A small multi-label audio tagger, trained from scratch: mfcc input.
Rows from block 5, named by matrix and row number. Rows with one number belong to one neuron. Each number is 200 + 40 x the weight over its row's rms, rounded and kept within 0 to 999. All counts start at 0. After the name is the row's rms in percent of the matrix's.
# fc1: first MLP up (model.blocks.5.ff1.fc1.weight, 768x192), inputs 0-63
# fc2: first MLP down (model.blocks.5.ff1.fc2.weight, 192x768, transposed), outputs 0-63
fc1.19,011,302,198,203,255,196,199,109,200,200,196,200,171,200,214,201,196,191,189,179,194,199,199,201,198,177,194,184,200,201,200,222,209,200,203,194,349,205,202,174,201,201,410,200,198,192,195,231,171,198,198,210,200,199,198,202,196,201,191,198,199,213,198,208,188
fc2.19,055,198,196,208,198,200,200,199,151,196,201,199,201,200,199,201,343,193,199,317,200,200,155,432,200,198,234,201,299,199,201,201,200,200,200,200,198,200,200,200,200,142,200,200,198,201,199,199,194,200,200,198,203,199,200,204,201,200,200,201,199,200,202,203,213
fc1.27,008,192,199,232,201,197,149,193,206,201,199,197,193,196,208,204,149,204,201,186,205,198,168,207,212,180,206,200,197,241,201,176,198,207,171,205,219,198,210,151,197,211,201,182,234,201,210,200,206,201,203,200,195,214,200,196,195,201,197,250,164,113,195,0,197
fc2.27,009,215,201,201,201,203,191,201,201,204,219,201,123,200,201,200,199,196,197,199,219,201,190,175,200,200,201,201,197,200,193,215,197,212,218,200,190,202,199,275,244,199,203,200,204,198,202,188,196,199,200,201,203,201,199,173,212,192,195,197,243,204,201,207,205
fc1.31,411,103,188,197,79,188,218,206,194,172,197,185,241,184,199,210,178,173,222,0,194,224,154,194,170,172,192,204,182,187,203,261,195,188,205,203,217,164,194,187,200,138,200,196,226,167,206,205,178,211,196,199,178,178,214,200,145,193,202,249,208,200,204,199,165
fc2.31,373,132,124,204,102,192,210,172,202,165,183,147,165,197,103,204,212,200,172,179,206,207,190,180,212,176,215,201,171,193,201,236,122,201,218,198,186,185,196,162,170,195,192,192,128,210,174,221,213,177,206,224,154,201,162,154,281,158,220,226,196,162,198,205,204
fc1.34,732,193,155,198,193,212,197,200,204,200,202,181,203,173,212,194,180,200,139,0,187,172,207,193,222,189,203,200,189,214,204,200,176,196,194,200,164,198,200,297,201,159,188,189,187,246,219,193,172,193,180,201,208,212,208,208,217,200,167,191,180,201,197,178,256
fc2.34,622,184,192,178,148,184,211,225,195,154,253,108,185,177,156,218,152,178,119,297,201,189,237,233,212,213,191,168,220,197,233,191,281,186,202,199,70,153,122,208,155,194,190,204,207,135,197,227,212,198,202,260,199,200,195,243,182,182,207,214,205,201,218,129,187
fc1.36,073,248,199,199,209,200,189,201,197,200,200,195,195,198,128,200,200,204,205,0,200,118,198,202,198,222,198,199,279,202,200,200,200,200,200,204,195,200,200,200,201,193,200,200,200,101,196,198,200,199,321,200,206,216,199,200,199,201,200,46,197,200,201,206,202
fc2.36,097,200,200,231,189,199,199,236,198,200,201,238,201,199,169,199,201,194,127,197,201,200,200,203,200,200,118,121,200,201,200,201,371,200,200,200,188,198,233,37,201,202,199,204,199,302,201,152,133,200,179,171,196,165,155,200,220,199,201,201,199,200,200,199,132
fc1.37,099,200,198,200,189,198,207,205,200,201,200,202,199,200,201,200,195,93,178,0,200,200,126,197,203,200,201,200,200,305,200,179,200,149,199,201,201,200,195,76,203,254,200,200,200,201,198,198,203,199,358,187,200,200,201,219,201,201,201,199,199,193,203,200,193
fc2.37,139,201,200,201,199,200,199,200,256,200,201,377,197,197,305,200,200,201,199,249,202,158,200,213,200,200,220,197,200,200,200,268,228,201,200,200,200,200,199,200,201,250,201,200,200,199,198,198,200,198,200,202,198,200,198,246,57,164,200,199,197,201,157,197,199
fc1.45,474,183,205,211,251,200,200,183,201,201,178,266,204,201,208,194,206,261,233,0,157,98,170,221,209,89,206,204,198,247,147,256,187,216,192,200,231,232,200,226,209,83,202,201,198,139,167,227,194,198,297,204,181,237,200,200,326,227,201,214,200,201,201,200,208
fc2.45,436,186,247,234,172,149,211,154,194,111,278,142,217,200,264,204,142,200,234,205,172,168,202,214,166,200,252,218,176,167,206,200,277,202,173,196,95,240,230,201,126,214,218,197,183,129,220,200,155,129,169,165,217,201,187,169,196,141,215,253,184,201,165,247,154
fc1.49,214,220,202,203,203,182,262,162,201,200,201,199,194,201,200,200,176,202,207,0,200,207,168,186,196,186,201,186,218,239,169,178,213,206,203,200,386,204,199,209,199,55,198,197,195,212,201,203,200,147,311,226,199,195,239,200,206,199,202,205,158,199,203,200,195
fc2.49,273,157,90,195,103,188,200,326,158,259,174,244,194,156,236,195,234,191,204,209,200,172,204,180,176,134,208,200,191,200,187,269,162,200,230,209,199,200,199,215,202,200,198,197,170,205,202,198,180,167,199,280,202,202,217,197,213,177,192,0,215,198,198,165,142
fc1.67,022,200,163,200,211,206,199,198,200,200,200,201,199,233,199,201,201,200,199,65,0,200,33,200,200,206,202,209,196,200,200,200,200,201,200,193,205,199,199,210,199,143,200,196,197,199,177,200,199,202,214,200,199,199,204,202,201,204,196,200,202,200,201,199,201
fc2.67,050,195,38,196,201,201,199,274,200,199,211,116,97,99,199,200,201,199,201,356,200,197,200,228,200,202,205,196,140,200,200,203,196,204,196,200,200,201,200,228,203,200,198,215,200,200,200,200,198,198,199,279,200,200,172,195,72,200,200,166,200,200,200,200,200
fc1.71,135,250,202,199,183,200,199,200,179,201,198,201,199,201,204,201,200,112,171,11,345,193,201,202,199,199,194,200,200,199,200,176,200,200,121,201,241,144,200,199,199,198,200,168,200,199,199,201,196,176,201,265,198,255,200,200,111,200,201,197,207,198,221,199,235
fc2.71,197,200,192,198,199,202,200,200,387,168,201,238,201,199,199,200,193,201,198,382,200,286,247,200,131,201,200,155,173,200,201,201,197,200,200,220,200,200,247,229,244,200,166,203,136,185,208,201,200,202,200,200,200,200,200,200,267,203,200,152,200,210,200,201,199
fc1.80,195,127,197,236,200,157,199,200,200,125,202,211,237,199,211,199,181,223,166,0,198,126,49,170,244,198,173,202,193,200,199,313,203,202,160,147,203,184,199,82,200,108,202,240,227,311,236,199,200,237,266,200,200,198,202,200,199,203,211,204,200,203,219,171,162
fc2.80,257,235,252,198,198,171,200,364,196,205,187,84,143,201,81,187,175,198,224,229,236,201,201,254,202,123,212,196,195,215,201,212,124,160,184,200,122,314,232,202,214,203,201,245,97,333,206,175,201,199,253,260,198,203,200,202,198,239,202,168,197,200,179,152,175
fc1.81,078,200,202,200,378,201,199,330,199,200,201,222,141,197,199,200,201,202,201,21,198,181,196,200,198,207,197,201,199,235,198,255,201,201,196,196,219,199,209,199,265,198,200,203,200,183,130,195,205,200,204,189,200,201,197,201,266,96,204,201,203,200,199,201,204
fc2.81,135,200,176,142,182,198,199,146,198,200,200,92,234,218,200,200,201,199,201,435,200,198,204,199,228,200,202,204,200,199,200,288,328,199,200,200,200,204,208,157,199,206,199,202,203,198,203,201,200,200,200,200,200,230,201,199,200,201,203,200,200,210,199,149,71
fc1.85,013,204,203,198,198,197,204,201,198,216,200,199,196,188,88,205,195,196,198,112,675,198,197,197,200,132,184,200,199,198,201,212,211,193,231,195,200,198,203,197,204,52,201,211,199,167,204,200,159,283,203,193,254,193,264,199,204,187,198,288,200,199,202,201,206
fc2.85,034,200,200,200,207,198,209,198,205,207,211,201,196,278,208,194,198,200,201,199,195,200,204,194,200,199,208,200,199,200,197,192,200,200,202,201,227,196,319,200,196,204,202,201,200,200,201,514,200,200,202,200,201,195,177,200,210,154,200,198,201,201,200,38,239
fc1.87,559,164,156,202,163,199,142,198,200,207,199,275,199,170,200,220,166,196,164,0,200,205,138,182,192,196,198,222,200,200,157,221,201,249,193,197,239,184,200,156,186,161,199,110,199,174,148,201,181,199,183,196,189,206,201,200,176,187,200,210,205,200,178,194,163
fc2.87,484,200,202,217,199,176,184,399,200,176,260,200,226,290,7,226,189,201,214,386,217,227,205,158,202,190,200,152,137,209,203,66,279,188,191,200,257,205,215,185,201,199,203,215,175,158,150,202,200,180,166,205,200,251,188,173,189,201,199,278,209,226,206,231,108
fc1.93,342,197,187,201,271,247,189,199,201,196,200,208,251,242,290,200,162,221,200,0,201,247,156,200,250,121,199,129,166,265,200,164,216,224,200,180,133,177,200,108,200,180,202,200,178,202,226,214,169,260,263,201,200,195,200,202,198,200,151,192,174,200,200,200,127
fc2.93,330,200,131,122,219,294,176,269,184,152,241,211,202,63,204,150,194,210,176,178,198,196,200,176,192,193,312,172,227,273,199,173,112,199,112,223,196,147,281,232,207,198,230,192,177,214,201,120,141,201,199,146,265,210,199,214,138,147,201,203,172,198,201,207,267
fc1.96,082,273,208,198,204,207,199,199,201,200,203,159,196,209,195,200,198,170,287,0,242,210,195,201,202,197,200,185,202,217,200,193,208,321,200,202,229,199,200,180,201,184,200,202,203,208,198,198,132,199,224,192,203,201,200,199,200,198,244,291,200,237,200,200,177
fc2.96,108,200,201,203,199,201,197,204,226,317,200,232,200,148,189,213,127,203,206,41,236,197,201,194,216,175,178,199,205,201,200,270,178,199,147,200,137,192,204,184,214,200,200,202,221,222,217,205,200,222,200,200,202,160,199,197,224,212,200,108,202,199,200,167,173
fc1.105,022,201,201,198,202,199,196,199,200,200,199,198,201,203,203,201,206,199,200,103,199,200,193,192,197,193,199,193,200,198,201,201,201,212,200,203,205,205,198,198,201,200,200,205,199,217,200,198,202,0,207,199,200,199,196,195,202,191,203,200,198,200,198,200,199
fc2.105,053,14,200,201,203,200,200,209,194,199,200,199,200,200,164,200,176,262,0,10,202,200,200,200,200,194,84,203,202,200,200,329,0,331,200,202,181,198,200,194,200,194,200,195,202,206,200,196,200,205,201,197,193,198,201,205,200,200,202,198,200,201,197,198,200
fc1.113,068,197,201,200,190,200,166,96,200,194,202,234,211,199,201,204,195,193,196,0,199,203,202,200,200,175,195,200,203,196,200,200,200,200,201,200,196,199,200,200,198,192,200,201,201,212,199,199,198,201,222,200,193,191,212,200,195,204,200,201,200,200,200,202,194
fc2.113,114,202,200,199,0,202,224,200,199,204,227,201,213,200,299,233,200,195,123,201,198,201,258,226,181,200,288,139,253,181,200,211,203,200,200,198,200,199,200,200,191,268,201,200,199,200,200,200,200,200,197,178,200,198,200,200,269,200,213,198,200,203,200,123,199
fc1.114,013,200,198,200,201,189,199,202,193,202,198,608,200,204,200,200,197,201,202,182,197,200,197,201,205,197,200,200,197,202,201,199,205,201,199,199,202,201,198,199,200,197,200,201,212,199,200,215,187,194,205,201,200,200,199,200,232,201,202,203,199,200,202,204,192
fc2.114,017,203,200,200,196,195,178,217,197,202,163,201,206,200,207,199,202,210,206,202,201,203,203,194,201,192,202,194,208,200,199,200,129,199,200,200,198,199,196,211,201,196,199,200,205,203,202,200,202,198,199,196,208,200,203,199,172,204,204,194,227,200,198,200,201
fc1.537,008,210,203,199,201,202,208,201,211,201,199,197,196,200,217,203,198,395,212,174,195,199,199,200,202,202,200,198,200,195,200,210,204,200,200,196,197,200,192,219,201,24,201,197,200,200,232,198,213,196,232,190,215,227,203,195,220,199,202,202,199,204,214,194,198
fc2.537,017,201,202,198,219,199,203,209,193,199,199,189,0,179,409,201,198,198,199,203,194,189,197,199,202,225,234,200,199,199,198,200,200,202,191,214,191,196,200,192,195,225,204,201,200,200,202,202,201,200,199,201,199,202,200,199,205,202,200,204,422,195,200,113,203
fc1.544,324,157,196,202,288,197,229,154,203,197,200,211,193,233,178,200,180,232,198,0,228,218,157,200,208,237,154,147,215,179,200,202,193,206,197,196,195,189,200,94,208,161,216,239,160,219,222,195,206,185,213,207,197,222,224,200,227,192,206,222,203,200,207,202,144
fc2.544,281,187,106,168,233,129,205,138,232,44,200,166,193,205,93,206,190,210,117,169,209,281,215,206,163,189,244,210,183,198,203,189,212,179,215,200,56,292,199,195,135,194,177,208,206,153,207,197,211,219,229,184,203,217,203,237,206,226,200,201,173,198,198,194,200
fc1.545,194,203,175,198,276,202,175,180,200,200,201,223,201,198,172,200,208,203,275,0,227,163,232,202,201,159,200,149,129,199,204,256,196,239,200,200,311,200,201,199,183,134,198,200,200,157,186,200,160,169,201,198,203,132,200,135,205,190,182,308,201,200,154,197,228
fc2.545,195,207,256,201,198,239,199,142,188,200,200,213,198,213,272,199,200,213,200,309,121,184,191,156,205,231,197,257,167,200,200,254,276,214,131,199,201,133,301,221,202,189,222,201,154,198,198,228,236,180,208,199,200,122,266,200,206,114,200,68,200,201,194,198,199
fc1.555,247,117,192,199,220,199,199,197,229,186,200,201,277,199,285,189,199,198,200,0,231,200,172,201,201,205,234,200,203,199,221,199,185,263,180,192,234,94,200,149,201,95,200,201,192,202,199,173,129,266,324,199,178,201,202,203,230,200,200,202,251,187,228,201,199
fc2.555,312,279,198,247,200,214,200,194,204,200,200,200,262,298,198,200,199,193,176,392,231,215,107,204,200,200,141,222,67,214,191,220,266,201,192,200,174,327,264,202,280,200,223,202,215,275,167,317,201,199,299,197,194,200,204,196,203,250,199,200,107,200,238,190,128
fc1.561,061,134,202,201,223,198,255,200,200,199,205,209,200,200,231,200,185,197,119,0,200,174,140,200,200,195,201,200,200,200,200,200,199,202,200,200,175,168,197,200,199,86,199,199,200,195,200,200,175,118,201,200,200,201,202,197,267,200,260,249,199,200,200,200,200
fc2.561,094,200,164,200,199,199,200,200,197,197,225,203,244,198,200,198,132,199,338,269,200,200,201,162,200,200,203,201,200,194,200,325,154,197,205,200,73,103,248,202,225,125,198,225,201,187,200,134,199,200,166,199,200,200,200,199,199,151,200,203,200,200,201,195,200
fc1.566,098,198,200,200,159,213,199,200,200,193,198,270,200,200,199,200,201,200,199,0,202,312,201,198,199,199,205,200,200,200,199,204,202,199,201,200,204,204,200,200,200,157,200,200,205,200,66,223,203,200,419,197,200,199,200,200,200,200,195,199,199,201,200,200,200
fc2.566,130,171,197,200,201,200,205,199,201,200,200,156,282,200,302,200,199,201,200,199,196,117,197,238,200,199,140,200,169,199,200,111,83,161,211,200,105,203,201,200,200,201,201,199,197,134,200,118,198,199,200,200,201,180,212,201,200,84,200,278,276,200,200,257,199
fc1.574,025,253,200,200,202,199,197,200,195,211,197,197,200,200,200,206,198,200,199,0,193,215,200,200,199,199,199,203,201,199,199,202,230,202,207,207,200,200,200,208,189,199,198,200,198,200,201,180,201,203,209,206,200,143,199,199,201,199,199,200,199,200,204,201,195
fc2.574,021,198,200,207,210,201,201,195,208,204,199,192,199,196,197,194,207,194,199,228,224,200,194,204,198,199,193,199,201,181,204,201,201,134,200,200,193,199,200,199,199,192,191,201,194,199,208,200,204,199,181,199,214,199,200,199,199,194,200,201,461,225,200,197,200
fc1.579,198,75,142,201,330,246,199,224,200,121,200,204,207,154,207,200,201,199,201,0,200,114,265,199,200,198,272,165,201,261,201,212,202,200,200,200,145,199,200,200,207,180,200,198,207,273,123,200,47,274,288,200,200,198,201,161,259,203,186,200,202,229,207,200,212
fc2.579,201,199,124,200,158,200,207,135,201,133,251,196,200,232,208,202,201,200,179,165,173,145,201,184,199,199,202,200,315,200,200,202,288,201,200,200,158,200,197,204,238,179,185,294,240,229,201,199,188,194,200,118,216,267,273,201,80,250,149,122,200,200,214,198,225
fc1.581,041,200,210,200,201,200,198,200,201,200,200,202,200,295,199,200,203,199,202,49,203,199,206,199,201,197,199,189,200,200,201,216,200,199,213,72,200,197,200,198,201,193,198,200,196,196,200,201,202,201,430,203,200,201,201,201,209,200,203,200,201,200,201,199,238
fc2.581,052,200,200,199,201,199,194,201,152,191,200,326,191,202,164,200,199,196,196,201,223,199,201,158,200,199,200,202,205,198,227,253,199,208,201,200,202,202,260,201,200,195,200,215,200,209,200,201,200,202,201,202,194,199,213,210,200,200,199,293,514,201,200,219,198
fc1.583,012,199,198,180,196,200,199,166,204,199,201,181,201,205,203,201,189,171,181,0,0,200,62,174,206,202,190,199,204,202,196,192,201,210,200,197,210,207,188,215,202,185,198,200,205,21,199,199,198,202,215,214,175,200,200,199,204,199,201,201,199,216,202,203,197
fc2.583,056,200,318,201,196,200,163,200,200,200,202,198,200,224,0,198,168,200,215,201,199,200,189,291,199,203,197,200,200,200,200,207,191,200,200,200,193,200,200,201,192,200,198,198,200,200,199,201,200,201,200,188,200,197,199,199,90,177,204,208,200,200,202,199,195
fc1.585,064,200,201,199,200,200,205,200,200,206,195,200,199,197,204,200,198,190,203,0,199,201,196,200,200,196,196,200,209,200,198,200,201,206,200,200,205,198,198,303,200,118,200,200,200,252,196,199,205,200,200,200,200,200,201,200,199,200,200,199,200,200,200,200,200
fc2.585,091,200,208,198,201,201,214,203,186,201,199,140,200,232,201,200,203,200,156,198,201,198,200,197,203,199,199,200,206,143,199,227,288,197,280,200,330,180,99,220,72,124,190,200,204,199,212,88,200,227,201,202,200,200,200,202,225,200,197,201,176,202,200,195,192
fc1.590,007,205,194,202,205,199,200,198,205,147,216,199,202,200,204,196,200,199,201,168,198,197,198,202,199,195,206,201,200,204,200,200,204,207,200,200,204,196,206,198,196,180,204,0,201,185,225,204,197,200,201,198,209,201,210,200,199,188,189,195,202,203,200,201,201
fc2.590,014,179,200,199,200,197,199,200,199,201,198,202,199,191,201,200,200,376,202,207,180,454,200,195,200,198,149,200,66,200,200,195,199,195,200,195,201,201,207,200,200,202,199,211,215,199,201,191,21,197,179,196,201,198,201,204,183,200,228,200,200,200,200,198,200
fc1.601,185,199,197,199,267,201,196,208,200,198,199,338,200,123,208,200,199,200,200,0,200,126,197,200,179,13,198,198,204,199,199,203,197,250,201,197,203,160,199,202,201,202,199,189,164,255,148,199,180,88,268,200,202,203,231,201,241,201,149,199,199,201,198,201,179
fc2.601,248,198,224,249,202,199,214,202,200,234,176,180,300,87,148,218,199,200,186,207,191,187,194,167,144,200,380,200,177,195,198,200,265,210,178,200,225,201,207,238,190,248,213,201,249,205,186,172,223,201,133,200,255,180,138,201,216,209,204,187,253,177,181,225,174
fc1.603,041,198,201,201,200,200,200,195,191,200,199,386,162,198,200,210,201,201,187,0,199,188,193,209,199,199,199,200,201,199,200,203,199,207,200,200,201,206,200,151,202,409,199,198,200,189,203,197,196,200,209,200,197,202,200,200,203,200,201,207,200,139,206,201,188
fc2.603,067,200,200,200,201,200,201,201,199,200,190,197,200,200,292,201,200,199,200,443,197,199,213,194,200,233,200,200,197,200,200,203,200,202,200,207,189,198,201,239,273,200,202,200,203,196,199,200,199,201,196,200,195,200,202,203,201,208,200,319,212,201,202,205,198
fc1.609,025,200,201,191,210,201,199,201,165,200,207,199,201,199,199,199,194,201,198,19,200,204,207,192,200,196,198,196,205,199,200,193,201,200,200,202,204,199,201,200,199,199,200,198,190,200,195,198,205,15,236,197,199,200,200,200,209,198,200,200,201,200,201,202,185
fc2.609,049,200,200,201,61,198,201,194,137,204,81,200,200,180,200,200,205,140,350,204,200,199,200,200,169,202,195,196,203,203,199,199,295,199,200,202,200,196,201,227,200,199,200,199,204,204,200,200,209,142,198,255,201,196,166,310,195,202,200,80,201,200,203,148,200
fc1.620,065,200,172,200,275,199,197,200,200,201,201,125,195,198,200,201,200,201,247,0,200,204,152,198,200,199,200,285,200,181,201,206,200,200,198,201,202,199,200,76,201,200,200,199,200,198,201,201,126,204,199,199,203,157,199,200,270,200,197,200,203,201,200,195,201
fc2.620,079,200,201,167,203,200,199,200,151,200,200,274,200,313,212,200,172,198,200,162,199,182,174,200,200,204,200,108,200,195,199,200,206,199,200,204,200,202,199,200,241,201,251,204,201,200,172,222,199,200,201,97,204,199,203,200,205,197,196,197,1,201,200,201,140
fc1.622,248,204,131,199,179,178,196,280,207,145,203,195,92,211,214,195,215,224,276,0,190,177,230,195,206,238,242,216,185,249,196,197,243,178,205,199,190,200,199,199,208,169,202,171,177,226,190,163,199,184,121,196,201,189,200,180,211,195,192,197,190,201,196,201,171
fc2.622,245,202,212,157,172,197,209,203,175,180,210,193,273,206,171,203,224,195,201,202,222,255,205,199,272,199,262,162,180,183,272,163,324,190,168,196,234,118,191,154,199,271,213,173,171,254,161,256,198,209,189,204,221,207,268,283,216,291,232,195,122,201,236,217,186
fc1.625,020,201,199,200,201,199,202,199,200,203,195,204,197,199,201,201,190,195,202,0,201,199,200,208,129,201,202,200,201,174,196,201,199,201,200,201,282,188,200,200,193,200,197,199,200,171,199,210,193,201,200,202,196,208,200,200,201,200,200,200,211,199,201,202,200
fc2.625,042,208,203,202,201,200,200,206,199,194,201,200,198,200,200,199,201,200,199,200,201,198,207,202,214,200,204,199,199,200,211,200,208,196,200,201,199,462,199,200,145,278,200,201,231,200,203,200,198,485,201,202,200,200,199,199,200,200,200,198,200,200,200,107,189
fc1.626,009,200,200,192,232,213,179,201,200,198,201,203,200,200,173,200,202,217,198,156,205,196,200,193,201,198,194,190,202,211,200,221,188,209,200,192,267,200,199,199,202,194,200,203,202,178,204,203,187,148,205,207,189,200,199,187,201,200,206,187,197,199,201,208,200
fc2.626,013,200,197,195,201,191,187,197,196,197,202,201,174,201,209,206,194,193,199,212,200,206,191,201,199,206,206,207,197,200,199,198,47,189,200,198,193,201,200,198,200,200,201,206,199,201,600,200,168,203,201,196,200,199,216,203,201,193,173,200,202,199,200,198,201
fc1.628,232,173,197,200,273,192,200,146,205,175,200,198,210,199,206,200,149,187,195,0,198,179,199,202,192,216,204,200,208,193,185,199,186,286,200,193,197,200,193,184,198,143,205,186,190,139,149,193,123,198,203,199,199,138,214,208,175,187,199,199,198,208,198,200,201
fc2.628,249,206,174,200,198,168,200,176,200,102,272,199,208,214,169,201,284,200,153,231,199,204,289,199,242,170,192,188,118,191,200,216,135,212,219,200,153,341,242,114,195,205,190,200,187,188,201,200,195,200,190,202,193,200,225,213,226,164,199,222,228,200,197,201,214
fc1.633,412,180,236,200,220,206,155,204,193,208,199,222,201,202,209,200,171,139,100,0,191,321,193,200,201,186,255,214,175,215,198,202,209,224,231,200,203,160,175,249,201,129,190,169,198,170,142,226,128,264,222,200,179,178,210,201,208,200,199,205,179,193,200,229,166
fc2.633,389,154,185,161,209,156,161,220,142,284,137,160,225,242,187,162,199,212,267,217,217,250,247,169,176,192,180,199,174,143,265,236,268,232,230,178,75,236,299,245,177,159,173,202,168,163,199,207,203,175,204,186,161,201,280,200,103,187,155,199,208,197,201,231,185
fc1.634,015,200,204,201,216,200,199,193,200,200,194,207,187,198,200,198,194,199,196,9,202,200,241,199,195,188,202,228,198,199,201,201,201,204,197,208,204,185,195,199,195,613,200,201,202,199,201,173,193,199,199,209,200,197,196,196,212,204,201,200,203,200,201,202,86
fc2.634,051,117,193,202,211,231,316,200,198,201,200,199,275,200,201,200,191,204,206,204,200,187,199,200,200,200,201,72,200,205,203,204,191,199,200,200,210,306,254,200,197,202,197,281,279,199,202,199,198,195,186,198,200,115,188,200,201,156,160,199,191,198,275,201,199
fc1.636,009,198,193,200,204,200,203,200,198,197,201,339,166,200,193,200,201,199,201,89,199,186,207,205,217,180,201,201,200,612,200,195,199,203,200,200,211,200,195,200,206,202,199,215,205,184,208,196,192,70,212,236,200,199,199,199,200,156,157,200,195,201,199,200,209
fc2.636,007,197,195,216,180,198,199,206,187,194,203,222,201,198,163,197,132,199,173,258,202,217,198,201,200,198,200,88,200,189,195,197,199,202,175,202,197,199,180,203,206,204,200,198,200,195,202,224,193,199,201,205,199,208,200,196,200,199,199,199,204,139,199,201,194
fc1.637,042,184,197,192,273,200,192,203,190,200,192,200,201,200,198,202,200,203,67,16,200,205,190,151,166,192,204,195,201,204,200,205,192,412,200,200,202,193,200,200,200,192,199,206,214,192,210,199,198,200,213,200,325,195,201,199,217,201,198,206,199,199,198,202,122
fc2.637,069,200,192,203,199,200,200,208,202,162,85,199,256,178,209,280,200,200,200,270,200,254,202,200,164,200,197,236,200,115,201,198,200,85,200,200,204,204,200,203,198,201,244,202,236,192,200,191,200,200,206,199,129,200,311,197,197,301,203,257,367,200,200,201,200
fc1.641,298,182,203,201,198,200,173,197,200,246,155,234,206,197,207,201,84,165,241,0,149,238,41,200,185,242,158,194,157,200,201,195,183,230,205,195,258,186,199,199,197,152,200,179,199,137,222,202,102,207,242,203,169,181,235,199,223,199,196,199,200,195,184,198,140
fc2.641,448,148,188,200,154,200,200,77,96,285,184,242,183,200,200,252,200,215,209,258,327,160,200,169,247,163,199,139,200,201,224,135,189,202,198,176,211,213,201,204,201,201,229,199,202,190,200,168,199,189,201,162,215,207,144,200,189,203,199,176,202,188,211,217,231
fc1.646,088,200,175,200,187,210,162,193,201,204,201,199,191,200,200,151,199,200,179,0,200,199,195,202,197,165,201,199,126,202,201,201,204,279,201,199,254,190,200,196,200,60,199,200,197,205,202,201,200,200,199,199,200,202,238,201,220,201,200,201,342,200,199,198,199
fc2.646,153,200,283,200,176,200,211,200,197,170,203,191,226,196,201,205,199,94,200,223,200,197,197,213,200,186,214,135,259,203,194,195,276,144,225,200,358,171,0,331,200,133,215,201,200,198,301,87,200,176,200,198,233,198,199,198,200,229,196,200,240,199,200,200,247
fc1.647,132,169,200,200,230,203,151,200,200,200,200,202,199,202,205,201,202,201,313,0,197,251,198,201,173,195,158,230,198,198,200,201,159,202,197,198,199,176,205,199,202,197,201,195,200,255,199,217,198,200,281,203,200,200,201,200,202,137,198,217,201,200,200,200,143
fc2.647,235,199,222,141,201,203,202,53,177,127,318,201,200,271,210,200,201,230,201,143,202,278,199,223,236,200,211,152,228,201,201,213,91,224,231,200,50,207,201,198,162,198,190,165,173,102,216,201,195,199,162,165,218,200,199,155,193,199,186,199,200,163,200,286,199
fc1.649,033,197,201,198,193,201,200,198,199,198,201,199,202,195,200,201,201,200,195,0,200,200,203,201,199,198,199,200,200,201,199,196,201,200,200,186,197,201,200,192,198,200,194,200,200,196,200,199,185,198,209,200,200,199,201,198,195,200,203,201,200,200,202,205,209
fc2.649,066,151,200,217,196,202,203,201,201,189,201,197,200,196,201,200,187,193,164,135,102,127,40,198,200,198,210,134,192,295,198,200,336,201,200,200,231,197,201,134,334,200,209,136,325,201,200,200,200,201,199,195,194,201,200,200,199,200,197,195,191,229,201,199,197
fc1.653,427,202,199,200,300,209,172,254,199,197,201,249,203,162,255,222,162,192,282,14,146,188,201,179,193,158,200,185,187,271,212,157,185,230,199,199,200,183,201,229,200,161,182,201,269,140,202,102,218,200,293,233,213,236,231,162,204,226,200,168,181,198,206,212,196
fc2.653,461,227,153,207,230,210,200,241,180,180,222,175,196,204,189,157,169,201,139,280,193,185,204,149,192,178,235,200,308,222,201,296,198,231,222,199,272,185,272,217,204,164,193,200,209,347,206,182,206,198,220,249,222,161,138,191,268,229,199,128,218,259,231,201,198
fc1.657,016,206,197,202,199,216,201,200,200,200,201,246,200,193,200,201,214,200,200,157,200,200,200,202,200,198,204,204,200,200,195,193,200,200,200,200,200,199,202,199,200,199,201,191,199,188,206,200,201,200,204,197,200,199,199,201,202,204,199,201,200,201,199,198,199
fc2.657,033,199,198,200,200,188,203,58,200,199,200,200,202,271,200,200,208,202,200,353,197,203,360,201,202,200,192,191,201,192,200,200,215,200,200,200,134,203,207,200,206,201,219,212,200,199,202,199,200,200,59,200,201,200,200,201,198,200,200,209,200,200,200,201,203
fc1.658,006,201,214,202,235,201,194,197,204,186,202,199,204,219,200,200,199,197,209,0,178,200,195,179,181,196,185,207,199,200,204,199,202,205,200,201,200,201,201,200,198,192,199,200,185,197,198,204,200,201,216,0,201,200,200,214,193,178,200,192,194,200,203,202,196
fc2.658,016,191,186,200,199,204,200,209,207,199,200,209,200,199,207,200,200,200,203,199,200,218,200,202,201,200,199,200,183,200,200,200,200,203,199,199,204,194,200,204,200,200,198,191,200,199,185,201,200,202,200,201,200,202,201,175,198,181,200,194,342,198,201,183,220
fc1.662,094,201,266,201,182,199,199,199,311,106,222,203,199,199,195,200,162,140,275,57,199,198,199,200,193,200,201,197,200,191,200,240,202,201,200,164,201,198,201,199,189,201,200,201,200,199,200,312,203,221,227,197,201,179,196,127,200,199,200,236,196,200,201,200,198
fc2.662,093,159,199,200,200,296,201,199,200,200,197,90,112,199,206,201,200,200,192,202,199,56,139,200,148,230,200,201,201,253,199,201,200,207,174,199,95,200,201,197,206,200,232,199,76,237,201,200,199,199,199,199,201,197,195,197,182,185,200,200,200,202,199,196,190
fc1.670,049,199,206,200,302,199,198,222,200,168,200,195,200,203,201,201,200,209,190,0,193,196,200,201,200,186,201,200,201,194,199,188,199,198,267,201,199,200,199,200,195,194,196,200,199,206,197,238,202,201,201,200,193,200,199,191,198,200,201,200,197,201,196,194,164
fc2.670,109,200,76,200,200,199,154,158,194,221,197,200,195,201,222,200,205,200,202,54,206,276,199,200,190,120,208,197,201,200,200,199,495,243,200,200,202,201,199,200,200,199,200,200,92,86,223,200,195,197,200,194,201,198,226,198,247,189,200,316,202,200,200,200,199
fc1.672,007,201,199,181,205,200,336,188,207,199,202,204,212,200,201,180,183,202,193,119,200,201,204,198,201,194,203,198,198,251,204,178,200,200,204,198,199,211,192,180,200,174,201,201,189,200,180,141,201,178,200,276,201,206,193,150,190,199,194,203,200,198,199,207,196
fc2.672,016,202,204,34,200,211,204,205,196,205,201,200,215,207,416,202,200,200,200,207,201,190,200,200,205,204,114,200,193,200,200,207,187,183,199,206,202,198,201,199,193,213,187,200,197,200,206,200,200,200,198,200,200,214,204,200,209,201,201,199,199,203,200,202,200